config = dict(
    beta2=0.95,
    cautious_weight_decay=True,
    warmup_steps=330,
)
Rows from block 4 of a small class-conditioned image diffusion model, named by matrix and row number. Rows with one number belong to one channel. Each number is 128 + 24 x the weight over its row's rms, rounded and kept within 0 to 255. All counts start at 0. After the name is the row's rms in percent of the matrix's.
Before each channel's rows are labels from the 100 images, of 14848 (inputs lightly noised), where the channel reaches its highest value: "responds to" is what is common among them; "peak on" is the class under the peak. Only what is clearly more common there than usual is listed. The data: small renderings of single solids in any pose. In brackets: how many of the 100.
# convs0: first 3x3 conv (model.mid.0.convs.0.weight, 128x128x3x3, each kernel summed), inputs 0-127
# convs1: second 3x3 conv (model.mid.0.convs.1.weight, 128x128x3x3, transposed, each kernel summed), outputs 0-127

responds to: spring (62)
peak on: solid (82)
convs0.28 122 [107 108 125 150 116 161 128 137  64 115 156 148 141 170 138 135 125 115  87 132 104 105 123 101 110  70 113  97 128 117 113 131 111 123 117 116  98 141 127 156 171 144 115 154 140 146 151 116 106  69 132  95  72 126 119 109 118 119 129 135 136 109 131  52 137  93 135 124  91 150 152  92 137 137 141 157  92 123 144 131 144  86  95 131 141 134 129 140 148 153 139 171 147 145 123 162 128  73 133  72 139 161 144 120 148  80 128 109 150 138 102 147 143 125 131 127 153 127 126 100 112 141 132 109 148 159 120 149]
convs1.28 115 [134 133 116  80 111  86 126 121 171 142 115  95  93 216 151 133  98 114 145 171 158 109 149 126 141 136 121 111  92  79 118 124 151 128 125 186 123 140 102 145 113 115 134 136 143 101  91 128 113 122 135 160 123 137 136 127 143 118 105 107 119 103 125 152 104 138  87 116 127  85  90 187 101  76 113  94 146 147 127 116 131 147 141 125 120 141  90 113 145  97 128 119 172 101 130 102 137 104 109 152 129  96 140 103 155 124 102  96 101 123 160  81 115 135  99 129 124 128 104 134 140 118 127 113 136 112 108 122]

responds to: torus (41)
peak on: solid (86)
convs0.80 087 [110 167 125 122 148 114 148 105 182  93 158 131 168 103 137 101 124 146 146 112 161 141  89 129 121 122  84 144 117 137 101 104 105 112 122  90 115 154 118 161  95 115 148 120 117  81 133 102 135 115 106  92  88 151 160 138 122 120 137  94 131  97 113 106 104 151 133 117 135 129  99 117 127 131 152 123 119 131 171  97 116  61 112  76 124 112 100  89  99 137 127 137 136  96 160 133 130 109 124 101 152 111 133 147 118 145 117 152 147 137 163 160 101 111 138 122 129 154  76  73  82  87 142 105 137 136 126 132]
convs1.80 089 [146 128 165 104 128 128 135 106 109 154 148 139  94  68 167 175 129 131 125 142 122 183 144 122 123 130 120 137 138 125 138 115 137 149 149 129 122 106  94 129 122 139 138  93 147 109 155 138 142 116 117 143 133  85 124 166 122 122 116 158 138 127  98 115 196  92 141 118  91 126 122 104 121 135 152 152 137 130 188 170 158 109 119 133 105 142 105  92 107  95 129  91 136 125 125 119 116 117 180 154 124 113  90 108 149 117 138  95 114 158 124  87 145 137 125 150  86 142 128 200 160 160 123 115  84 115 136 139]

responds to: plain (94)
peak on: solid (97)
convs0.45 088 [ 98  93 149 148 110 159 165 138 120 114 156 149 137  76 133 142 132 100 123  89 135 106  96 120 152 102  86 132 141 150 148 131 149  45 120 137 147 106 111  77 107 124 138 138 127  95 131 115  99 139  93 107 105 140 106  76 136 143 139 152 149 121 112 103 122 165 146 128 128 163  96 130 179 167 145 156  95 133 149 154 116 126 119 146 158 138 125  89 130 164 127 126 167 141 145 150 130 100 139 156 120  86 152 130 123 146 127 157 175 134 145 123 139 139  99 126 120 125 160 121 130 128 158 101 150 110 181 120]
convs1.45 071 [146 133 114 127 116  97  93  92 138 142 125 113 108 139 134 158 155 171 113 201  96 119 159  98 137 166 127  98 141 105 136 138 166 110 128 135  84 152 135  86 109 126 167 103 151 142 133 160 114 124 133 112 117 124 124 139 123  99 148  93  87 160 133 133 148  70 125 121 114 123 122  89 115 130 143 130 150 136 123 122 102 114 124 117 112  95 176 113 121 105  96  97 143 103 160  77  88 104 140 136 128 144 127  71 101 109 147 129 109 145 135 159 127 123 151 165 147 116 119 159 177 109  89 134 128  98 116 106]

responds to: metallic (88); sphere (53)
peak on: solid (97)
convs0.2 111 [112 152 137 102 125 135 119 120 130 141 172 103 167 116 124  71 146  77 154 113 110 108  97 117  86 113 185 121 117  95 128 109 127 160 146 122 126 154  99 158 144 121 131 119 116 116 124 123  85  86 167 105 148 138 145 183 113 102  84  77 123 135 171 141 139 125 139 159 117 156 122 110 120 158 141 150 173 133 150 134 125  95 113  97 106 114 106 108 145 121 139 143 123 134  90 129 138 119 130 151 168  90 138 131 142 104  97  97 120 126 154 140  99  95 102 147 108 144 108  79  91 129 108 104 147  97 126 136]
convs1.2 108 [138 112 158 122 114 124 156 110  66 146 163 114  75 100 146 144 129  87 122 113 134 122 141 110 110 166 133 125 115  85 114 123 141 117 148 128 165 112 116 110 132 133  75 117 159 140 126  99 133 111 111 182 148 122 104 163 158 124 156 117 141 129  98 115  80 175 122  91 133 114 108 117 142 103 161  95 141 141  94 126 147 163 138 171 174 125 160 116 152  97 130 109  98 129 139 148 137 167 144 143 119 168 126 113 102 163 114  89 132 108 106 102 163 160 125 131 151 124 125 151 147 112 110 167 148 126 104 157]

responds to: chain link (29)
peak on: solid (93)
convs0.31 107 [141 150 108 126 146 119 123 107 174 123 108 144 118  99 125 135 134  84 156  93 116 148 134 116 122 118 121 132 136 139 142 145 156 172   9 137 134 138 166 114 162 145 133 150 134 145 167 142 138  78 122 114 108 136 120 152 142 114 111 122 149 123 161  79 135 115 140 136 144 151 140 114 136  91 143 148 158 163 134 108 132 145  95 112 141 131 121  62 131 136 161 158 115 136 122 151 131  83 102  86  99  74 123 119 149 106 105 128 150 150 142 146 113 117 155 128 113 146 115 139 115  89 138 130 119 114 117 145]
convs1.31 125 [140 119 136 110 132 125  86 162 138 133 192 122 111 126 135 186 113 153  97 185 164 142 116 171 123 136 110 102 108  98  96 110  91 143 156  83  76 105 104 130  80 131 124 104 139 110 100 160 107 123 130 148 123 124 142 126 119 127  89 124 109 176 108 142 148 179 120 138 134 150 125 134 122 142 145 114 145 122 158 169 141 112 130 156 142  95 107 143 114 119 100 100 156 142 125 120 149 109 156 119 177 148 126  83 134 158 151 120 129 102 134 118 142 113 105 145 169 102 109 100 129 111 118 171 104 116 110 144]

responds to: striped (37)
peak on: solid (87)
convs0.34 119 [140 126 127 144  96 169 112 115 133 132 131 165  79 117 141 132 124 107 117  90 121 128  75  87 140 123  51 135 145 135 125  87 131  94  24 149 125  78 150 103 123 138  71 124 134 147 122 140 108 100 134 141 120 130 103 126 116 151 151 158 135 118 135 121 145 132 134 159 137 163 129 130 138 170 118 159 114 119 138 128  95 127 140 148 160 161 137 160 145 155 126 162 127 142 107 152 131  97 151 138 106 132 153 109 146 139 136 119 157 143 118 167 127  95 133 152 125 131 186 123 126 146 134 100 124 121 122 137]
convs1.34 089 [163 133 139 117 150 130 146 129 123 129 137 138 161 157 111 116 153 186 142 183 106 157 136 157 143 104 162 107 104  86 127 147 159 171 154 150  42 125 158  91 128  88 151 120 132 103 112 127 135 152 121 119 118 125 118 123 124 137 112 120  98 125 106 100 118 112 126 144 139 126 119 159 131 114 190  98 111 150 105 151 122 126 124 145 107 127 122 106 110 133 102 121 148  93 115 117 153 104 127 157 147 113  81 134 102 121 141 131 106 125 140 136 152 133 137 142 199 126  86 136 142 114 140 195 146 154 155 139]

responds to: white (26)
peak on: solid (79)
convs0.78 072 [119 120 164 120 121 104 124 147  93 145 125 103  76 140 164 141 150 145 146 148 150 117 155  86 184  90 120 165 118  80 139 159 141 183 170 119 124 119 116 175 124 161 143 150 112 134 111 156 123 149 167 126 119 105 154 120 136  71 139 147 118 127 103 164 133 110 131 119 115 124  82 147 111 131 141 108 140 111 115 104 117 132 173 153 107 133 132 140 140 125 113 103 132 122 164 113  91 158 117 136 133 112 118 126 111 124 137  75 100  82 185  74 123 130 113 145 122 113 128 111 137 171 139 133  92 134 129 118]
convs1.78 090 [125 181 104 116 155 135 122 120 151 137 104 120 159  99 124 135  82  94 130 107 115 143 108 118 136  95 165 105 115 148 107  57 115 156 120 138 133 133 126 101 123 111 116 106 133  90 116 131 147 119 113  88 120 155  89 142 105 153  89 137 166 110 143  91 108 115 117 166  71 123 137 131 140  91 105 111 114 158 133 138 137 143  99 102  97 142 104 141 112 115 138 153  94 160 119 113 140 121 104  67 102 122  98 170 113 122 103 150 138 144 132 178 115 100 125 114 131 146 183  87  95 119 130 148 118 126 125 150]

responds to: checkered (36); dotted (27)
peak on: solid (74)
convs0.44 116 [150 149 139 142 150 143 124 118 102 178 112 140 133  82 111 111 138 100 168 118 141 122 136 116 123 125 143 134 136 133 128  95 161 155 116 139 148 179 135 157 157 163 139 165 167 161 167 143 133  97  89  95 125 141 125 126 127 130 110 129 122 134 126 119 152 108 136 123 143 145 148  66 140 143 126 157 105 124 140 128  97 153 188 118 132 123 104 142 129 143 124 114 105  85 115 131 132  87  82  95 113  95  73 162 104 103  67  88 121 117 115 145 133 105 138 142 103 155 110 146 131 131 149  60 122 140 143 140]
convs1.44 120 [117 140 104 134  89 134 144 171 110 124 138 126 131 143 133 136 111 125  96 141  96  93  94 137  79 125 100 103 106  80  93 131 103  77  96  98  62 132 108 103 111 115 134  95 116  88  97  98 113 141 167 177 130 117 128 126  97  68 116 127 138 110 118 123 142 166  97 152 162 144 113  98 139 109 159 141 140 164 115 127 134 137 153 105 152 115 123 153  92 124 111 142 131 132 157 129 137 143 156 150 119 152 165 126 132 152 139 134 143 104 141 130 116 113  90 136 133  65 128 126 101  97 113 113 113 124  82 107]

responds to: checkered (33)
peak on: solid (64)
convs0.118 147 [166 133 123 119 149 121 129 117 105 203  64 125 131  99 150 109 122 101 158  95 126  59 126  86 111 117 139 141 114 109 126 117 121 118 127 145 123 157  56 166 139 102  98 122 128 132 136 125 126  83 100 116 128 140 165  91 137 118 128 125 126 123 150  92 159 142 128 153 148 133 128 133 142 121 140 150 102 137 171 133 129 141 225 117 133 116 138 166 135 122 127 132  97 115 146 133 117  99 129 120 110 141 146 185 137 123 141 109 134 113 139 107 132 126 107 123 110 160  76 119 148 134 129 119 114 112 131 144]
convs1.118 148 [122 146  98 127 105 151 124 142 126 131 107 131 143 149 135 135 138 174 130 158 139 146 126 158 108 112 110 153 125 106 155 127  94 132  93 114 106 135 117  87 133 173 116 146 107  94 121 103 110 159 110 187 149 140 167  85  92 104 136 124 148 108 136 133 133 130  89 101 114  92 127 150 117 111 116 164 110  64 139 119 128 153 116  88 124 157 138 140  89 144 159 171  79 112 139 134 154 136 103 140 112 120 173 136 124 104 135 128 111 134 119  92 143 122 128 120 128 145 117 185 105 110 182  73 133 144  90 101]

responds to: cog (44)
peak on: solid (75)
convs0.123 120 [117 125  94  79  91  72 110 133 105 117 128 104  98 119 123 137 143 131 133 142 119 123 118 143 135 168 126 112 122 132 139 143  92 111 118 107  90  93  81 118  64  77  94  92  50  53  72 124 144 140 150 119 133 146 144 165 152 128 150 170 154 140 153 131 125 125 128 165 107 140 112 129 119 134 130 140 128 132 114 128  82 135 120  95 135 127  89 115 101 100 125 129 126 124  99 131 141 107 136 125 135 139 145 156 149 120 144 122 136 131 138 106 139 159 132 143 136 107 124 105 146 108 127  85 112 143  83 143]
convs1.123 201 [138 119 114 129 124 131 149 171 156 169  91 112 208 147 117 125 124 134  77 160  98  82 141 125 108 109 123 102 162 122 143  95 129 146 108 141  94 131 115 109 117 141 158 138 154 120 111 131 111 152 110 192 127 100 127 115  99 162 114 121 113 106 109 164 117 174  98 102 173 103 163 148  92 111 103 172 101 102 117 114 177 121 154 104 142 146 115 144 117 149 124 126 126 118 177 115 117 160 122 155 151 127 125  94 112 143 103 161 124 153 117 155 151 101 105 117 126 109 119 156 117 119 126 147 141 126 107 138]

responds to: jack (25)
peak on: solid (86)
convs0.58 082 [156 117 105 142 135 130 116  91 150 132  68 129 104 125 114 151  99  62 183 123  86  90 155 126 115  91 105 140 113 101  89  90  97 157  79 135 136 148 126 146 154 120 102 100 155 149 145 134 105 101 153 150 133 147 119 142 132 119  92 136 155 131 149 162 145 130 139 142 148 125 158 159 121 144 115 130 114 140 188 120 106 164 137 131 112 108 118 166 167 132 108 111 114 118 159 122 119 119 111 114  89 131 121 127 152  86 110 178  98 127 158 123 111 123 103 133 151 163 146 110 134  94 124 112  90 147 104 134]
convs1.58 131 [158 110 135 134 120 154 117 186 109 150 106 146 138 157 110 160 143 134 109  75 120 139 126 152  98  69 104 141 121 117 116 138 139 163 132  97 113  91 162 123 115 180 103 167 148 102 144 133 166  84 124 125 106  78 141 111  93 113 135 164 109 155 133 111 115 140 117 133  84 136 129 148 103  92 133 120 139 105 131 139 134 115 128 135 158 128 135 131 123 131 166 165  85 125  86 131 104  90 123 128 175 129 130 136 125 106  95 151 150 164 126 162 171 140 107  85 111 166 139 125 101 161 121 164 116 116 128 121]

responds to: bumpy ball (72)
peak on: solid (98)
convs0.115 099 [129 149 100 147 111 161 135 140 100 155  98 134 170 160  99 162 107 131  97 121 110  98  95 110 190  94 115  75 123 135 131 110 130 140 138 131 152 156 148 156 153 131 110 140 158 155 154 150 127 103  34 150 113 129 120  87 126 139 138 111 121 102 112 104 136 117 151 149 123 151 174 107 134 142 124 150  97 117 157 149 134 123 124 111 154 111  98 163 190 147 141 160 110 147 124 138 144 106 109 110 154 113 146 104 129 127 139 100 140 135  90 142 158 124 118 134 134  98 101 136 159 124 134 121  93 166 104 132]
convs1.115 093 [102 133 125  92 141  84 143 134 132  88 104  84 113 255 113  76 135 124 143 115 132 146 175 155 141 117 154 137 103 114 115 115 145 103 145 168 114 137 104 123  96 109 163 120 121 109  98 128 130 146 122 153 136 115 128  99 126 111  98 137  98 117 123 128 125 161 125 130 145 103  97 163 120 126 145 117 142 138 110 109  97 132 147 129 120 137 128  99 162 120 154 136 130  68 133 103 163 130 120 138 122 120 151 100 113 130 131  84 113 118 149 157 106 140 106 130 166 112 125 137 110 122 126  94 132 134 131 104]

responds to: white (28)
peak on: solid (81)
convs0.26 108 [134 140 126 152 133 156 133  92 109 171 136 167 132 115 113 127 144 133 157 140  84 126 168 109 113 113 169 132 135 153 143 130 178 164 155 148 130 171 140 164 156 158 127 149 179 151 184 143 147 136 131 172  90 158 144 140 161 166 138 130 126 123 147 111 116 138 141 139 113 130 121 121 147 121 122 154 124 132 138 109  87 117 148 101 125  93  99 110 137 144 137 115 137 114 138 133 114  96  79 125 111  53  92 125 122  68 100  95 134  78 143 141 119 110 153 112 144 154 111 114 148 113 144  97 116 119 137 140]
convs1.26 114 [ 98 128 145 115 101 108 108 193 140 143 141 101 122 160 122 144 113 130  94 192 158 108 127 154  95 122 109 122 111  81  68 134  86 128 109 128  86  99 109 113 103 120 126 121 119 135  74 108  90 157 100 140  82 108 118 106  88  79 133 124 128 113 110 131 125 164 101 112 127 137 132 138 107  95 159 135 156 157 119 135 152 116 141 113 134 127 129 144 103  89 109 141 109 128 121 126 130  92 150 119 125 164 135 139 146 156 118 147 121  83 106  96 138 142 107 150 159 106 133 148 103 106 123 143 112 115  77  97]

responds to: spring (60)
peak on: solid (69)
convs0.7 123 [123 118 127 122 100  94 102 119 159 100 162 146 132 144 148 122 112 179  77 114 123 111 127  87 141 103  86 131 119 102  72 124  86  90  98  94 146 141 157 130 149 104  52 116 101 126 106  91  96 104 140 107 128 114 130 117 116  95 156  82 124  82 114 100 147  93 135 128 116 139 140 145 124 124 148 135 140 115 180 116 131  80  94 123 121 113 133 170 130 109 131 152 137 116 147 146 104  79 155 108 150 172 151 129 150 137 146 156 137 128  99 121 118 145 110 136 134 143 136 112 107 122 120 140 131 139  88 131]
convs1.7 138 [164 139 121 128 139 144 161 123 142 166 115 110 128 149 133 145 142 116 110 155 102 130 131 187 182 116 156 107 149 100 147 100 135 139 153 143 115 128 110 110 134 136 142 122 173 114 124 125 155 129 137 136 134 134 130 161 145 155 120 127 156 133 138 136 100 114 121 110  74 125 141 179 122 112 137 121 136 131 128 146 119 130  87 152 141 152 154 110 121 141 114 118 164  90 123 125 190  80 107 140 105 101 123  74 159  80 101 109 101 105 129  87 181 155 112 153 110  76 129 139 156 105 181 136 138  96 134 155]

responds to: spring (25)
peak on: solid (84)
convs0.125 096 [148 106 120 121 136 133 153 117 108 152 132 155 109 129 159 173 140 120 147 136 122 109 130  63 128 107 154 141 143 139 150 134 134 175 149 102  92 155 140 205 159 154 124 173 158 151 181 140 121  93 140 128  92 115 123  94 131  95 135 141 119 108 102  91 169 122 134 116 174 141 135 114 121 139 106 146 106 125 142 109 151 153 180 135 152  97  91 169 124 140 158 145 157 154 157 154 101 103 108 124 136 132 139 109  83 136 139 116 143 116 160 118 130 138 143 122 155 163 133 142 125 129 153 121  88 168 124 145]
convs1.125 076 [128 179 103 118 123 104 141 177 135 132 108 109 142 143 147 128 121 145 110 137  87 124 122 154 126 112 119 133  78  93  89  96 155 130 131 150  79 122 144  64 117 134 155  85 164 106 127 164 115 141 115 141 137 134 150 166 150 123 118 137 157 158 107  77 105 133 120 129 103 113  88 148 122  70 134  88 120 142  94 115 123 128 124 114 119 127 119 116  89  99 133 132 136 100 136  95 168 131 154 159  94 136 124 148 161  95 101 128 134  82 140 158 104 117  90 118 127 101 109 130  80 104 139 114 116 125  94 119]

responds to: spring (30)
peak on: solid (75)
convs0.82 110 [117  80 122 132 123 122 135 107 116  82 139 144 109 134 120 125 137 157  87 106 115 155 110 154 137 107  96 133 136 135 119 148 140  69  80 164 143 126 157 112 142 152  97 151 136 137 158 140 117 131 101 112 129 106  80  71 122 151 186 127 126 118 122 113 148 128  93  89  99 102 128 117 118 107 113 120 104 105  93 121 125 130 119 155 102 144 120 168 103 128 104 126 132 141  72 114 100 121 144  71 105 171 112  72  97 104 146 122 106 141  93 119 131 128 128  91 150 105 162 118 112 136 114  93 154 121 114 108]
convs1.82 134 [151 120 139 139 146 161 123  25 159 159 130 124 155 105 156 113 129 133 126 159 142 115 115  93 119 158 138 118 120 136 137 127 114 145 121 119 118 108 124 129 111  97 162 117 132 115 118 121 136 142 161 124 127 131 142 158 141 150 108 136 119  87 107 138 123 120 140 149 187 150  78 130 127 156 147 124 127 147 138  87 155 139 186 159 129 119  88 107 117 131 137 111 164 146 141 147 156 164 136 196 154  96 112 138 147 142 125 134 140 106 147 126 121  75 122 165 115 133  69 125 167 133 148 118 144 156 142 151]

responds to: plain (96)
peak on: solid (96)
convs0.102 105 [144 113 127 116 145 138 115 120  96 116 120 140  79  72 126 119 151 154 151 122 110 168 157 180 153 133 167 146 156 168 165 149 145 139 161 131 143 146 139  95 136 164 134 150 150 110 157 165 147 150 167 127 123 160 127 139 157 127 122 135 129 107 129 121 116 102 113  90  79 118  92 102  98 101 126 121 147 125  86 135  67 101  73 106 139 128 107  92 103 115 134 103 152 117 124 131 132  99 127  96 100  92  95 117 132  56 110 124 117 100 135 107 151 140 151 141 118 117 162 141 137 128 145 119 128 135 116 131]
convs1.102 100 [118 155 108 124 133 125 105 107 172 154 153 110 169 115 116 128 113 115 102 141  97 114 122  89 119 151 118 115 127  98  92  83  89 142  93  80  84 107 124 127  99  91 155  91 121 120  65  76  89 168 135  96 133 105 116 124 119 137 137 115 135 149 141 183 158 151  96 140 165 141 160  89 128 116 145 149 145 136  91 130 170 129 153 133 154 102 141 125 133 128 117 154 105 129 148 118 133 121 121 120 118 168 148 125 148 145 116 165 142  90 108 152 121 104 122  83 159 107 111 111 138 110 144 138 140  95 117 128]

responds to: bumpy ball (25)
peak on: solid (89)
convs0.1 092 [107 122 157 156 140 168 134 116 148 131  72  94 158 122 144 106 131  95 126 108 135 108 113 130 152 105 119 115 133 140 116 109 106 103  73 106 143  84  59 103  92 110 126 121 119  87  84 104 130 143  75 127 149 136 116 118 113 157 104 144 122 144 136 155 103 171 116 136  93 153 132 126 159 123 141 141 126 130 120 116 111 112 127 120 145 137 135 149 148 164 110 135 127 181 109 137 142  90 144 154 139 117 157 125 126 126 105 137 157 171 128 180 136 118 132 127 131 126  87 143 134  69 135 110 195 140 159 127]
convs1.1 090 [ 81 110 142 102 100  90 106 120 136 150 152 126 125 173  90 126 125 126 121 147  68 143 114  99 134 147 136 114 119  83 124 120 189 143 176 194 125 121 120 128 140 110 155 143 162 167 168 134 149 133 177 115 117 120  97 116 127 148 148 110 125 150 124 132 125 105 114 104 179 101 111 118 136 125 143 100 128 136 132 145 159 125 130  87 123 113 130  93 150 118 150 102  98  97 107  99 104 146 109 119 140 102  82 118  95 155 161 117  92 159 130 116 135 148 118 154 128 118 118 129 137 160  75 160 127 146 137 107]

responds to: metallic (77); sphere (40)
peak on: solid (93)
convs0.111 099 [149 124 136 121 163 122 134 149 140 114 174 166 136 106 127 111 114 131 141 124 129 133  93 135  87 106 180 151 132 121 125 132 110 176  84 116 146 108 126 101 104 140 111 106 123 129 105 133 101 112 169  91 149 128 119 160 131 110  37 123 148 138 165 132 141 115 127 160 159 150 147  75 124 170 121 133 181 142  80 140 135 143  99 130 136 181 108 101 116 148 144 157 117 156 110 151 150 102 169  97 107 106 110 101 147 130 113 135 148 121 133 132 133  90 125 151 109 125 174 131 109 137 131 118 106 108 112 143]
convs1.111 102 [122 137 107 124 135 133 145 116 122 118 208  85 136 110 121 175 159  98 110 135 123 145 164 141 150 191 131  87 140 136 108 101 114 133 146 101 101 120 142 134  96 101 135 128 133 102 142 109 130 127 135 139 144 131 135 167 180 149 155  90 134 163 121 136 113 163 153 103 142 118  91 137 108 106 155 105 109 111  98 119 103 152 132 117 149  49 113 133 137 117 136 104 147 109 128 132 138 161 126 141 158 172 146 130 127 150 142  99 112 127 133 149  88 129 130 156 167 145  84 115 130 103 121 177 129 138  86 122]

responds to: chain link (30)
peak on: solid (89)
convs0.19 139 [146 123 120 113 143 150 123 143 132 127 105 111 103  85 130 115 134 160  98  90  98 149  91 130 131 135 124 124 120 133 119 124 121  82  68 155  95 102 144  70 122 131  94 111 115 127 133 126 149 101 116 108 109 142 123 139 130 146 137 141 141 133 164  88 157 142 151 111 126 143 125 101 142 127  97 149 165 134  64 116 117  98 139 100 137 152 151 169 137 133 131 127 118 168  29 140 142 118 139  99 121 139 123  88 149  93 133  59 151 139  86 144 140  92 155 130 125 127 122 131 120 104 140 121 130 150 123 135]
convs1.19 114 [109  93 120  98 150 111 145  73 158 140 150 103 164 139 121 127 124 169 112 168 143 142 155 138 131 169 137 118 107 116 119 119 111 142 123 147 127 117 103 126 122 155 142 143  97  86 113 121 130 175 194 140 147 115 139  82 115 140  96 121 102 149  87 134 141 164 107 138 167 115  75 143 100 113 145 145 120 108 120 120 153 166 140 109  97 123  90 172 145 120 125  95 126 119 126 140 160 127 131 138 151 113 118 123 142 153 129 132 101 115 118 123  93 121 118 147 159 143  67 176 149 164  96 178 131 159 137 119]

responds to: metallic (81); sphere (54)
peak on: solid (100)
convs0.110 118 [107 134 134 110 122 117 150 136 138 109 103 102 166 142 130 122 119  80 118  98 141 123  71 132 103 170 115 103 105 104 102  94 102 111  85 103 106 126  81 116  91  61 136 121  66  56 111 133 138 119 121  91 107 141 145 123 131 109 121 120 135 113 121 122 135 147 154 178 129 146 139 155 130 161 137 137 141 144 148 129 138 151 126  74 141 110  98 129 100 131 139 132 141 122  88 138 148 137 146 166 160 117 149 144 137 132 147 105 148 157 150 180 127 123 115 149 116 142  88  97 117  98 128 101  95 127 109 124]
convs1.110 127 [127 125 133 170  81 142 139 143 131 134 118  74 180 109 166 142 110 115 134 131 146 141 128 153 103 167 129 148 142 110 161  65 173 137 137 123 126 139 133 148 158 156 160 139 148 107 148 136  77 136 104 186 158 113 121 120 116 158 126 141 140 131 135 153 136 147 103  99 181 131 146 138 114 121 129 159  98  88 137 107 156 108 128 116 156  98 128 122 129 168 131 103  87 114 166 102  77 163  85 158 141 117 148  95  92 144 107 117 114 149 110 122 157 113 126 137 130 104 124 154 138 120 114 152 127 128 109 157]

responds to: metallic (61)
peak on: solid (79)
convs0.127 097 [ 96 139 129 122 123 121 107 147  83 123  71 142 149 151 130 124 133  82 114 109 153 104 125 121 114 123 134 119 128 137 149 118 130 164  87 109 167 142 110 120 143 139 107 135 138 157 141 102 126 132 126 116 142 138 108 125 141 106 102 126 130 124  98 128  97  91 131 162 121 133 170 131 130 143 125 127 156 126  72 144 131 132  77  89 149 102  98 104 137 125 144 155 123  95  45 134 136 107 125 115 135 103 148 106 153  55 103  89 152 114 111 128 131 115 140 147 127 100  80  61 163 119 140 109 139 141  89 139]
convs1.127 107 [120 145 119  92 139  80 129  95 155 132 137 114 178 167 117 124 115 129 137 140  79 127 150 116 106 120 140 129 129 115 112 105 125 174 143 139  96 131 133 154 111 137 164 133 114  88 141 168 128 146 104 140 159 112 151 115 129 137 151 149 119 138 126 172 116 165 128 115 166 107 118 140 117 124 138 112 125 111 160 101 135 167 163 148  86 114 115 127 132  98 141 124 104 106 183  96 111 179 150 154 157 170 136 141  51 147 134 158 129 138 143 145 128 141 135 111 116 139 128 150 117 150 102 214 134 128 121 128]

responds to: bumpy ball (48); spring (35)
peak on: solid (99)
convs0.27 124 [ 98 125 132 147 132 156 139 162  72 112 103 125 142 172 131 150 111  95  84 126 100 103 140 105  80  99  84  89 104 109  99 117 131 118 118 104  90 129 139 124 153 152 110 137 134 163 162 112 124  90 109  78  66 119 107 121 131  80 122 129 142 108 123  55 129 110 147 121 119 155 146 102 146 139 135 150 105 144 118 129 138 109  92 116 140 130 143 130 160 146 148 161 128 144 108 154 140  83 141  86 150 119 139 122 144  81 128 104 159 135 117 156 152 134 135 135 140 132  85  96 117 119 135 110 135 153 112 142]
convs1.27 135 [116 121 117  83 132  74 100 102 162 151 117  90 112 199 139 143  87 122 134 140 131 135 172 136 127 138 122 107  95  90 122 108 152 143 125 167 109 145 102 148  88 130 143 123 133  88 128 139 132 126 125 164 136 138 148  87 128 142  95 118  88 117 129 151  92 151  80 130 144  88  72 169  99  92 107 109 139 127 140  96 126 146 146 112  85 127  66 130 145  98 126 108 153 114 151  92 125 140 112 149 138 105 143 107 151 146 121 120 105 125 162 117 105 129  92 124 137 117 111 150 149 115 119 147 106 131 103 110]

responds to: plain (93)
peak on: solid (100)
convs0.21 123 [125 130 133 138 135 148 122 193  94 132 104 124 139  97 113 120 156 141 159 131 116 142 153 205 162 129 191 127 153 137 133 162 127 139 153 108  97 137 117 125 162 133 139 137 141 152 138 135 168 192 146 110 100 165 166 153 178 119 154 193 165 125 150  94 134  96 117 141 125 150 141 101 119 134 132 151 123 116 119 177  92 121 137 128 130 109 142 114 109 130 134 121 135  87  96 126 143  91 137 125 120 139 117 163 143 117 125 111 133 113  98 110 160 130 147 172 100 113 118 143 138 115 141 106 123 160 139 155]
convs1.21 087 [121 145 121 103 116 109 157 109 186 133 158 125 128 132 145 112 126 140 128 140 162  68 122 117 116  98  78 112 133 111  87 106  63 128 110 105 127  92  98 113 120  87 100 101 111 113  82 105  98 146 123 136 100  83 108 104  90 114 120 109 116 121 113 131 165 161 122 119 131 112 137 121 112 127 108 140 145 125 140 115 147 146 154 158 135 155 139 183 127 107 133 133 128 195 167 157  88 129 139 128 132 162 158 131 124 147 123 178 126  87 121  95 122 105 146 107 146  97 133 125 120 128 144 136 161 114 103 110]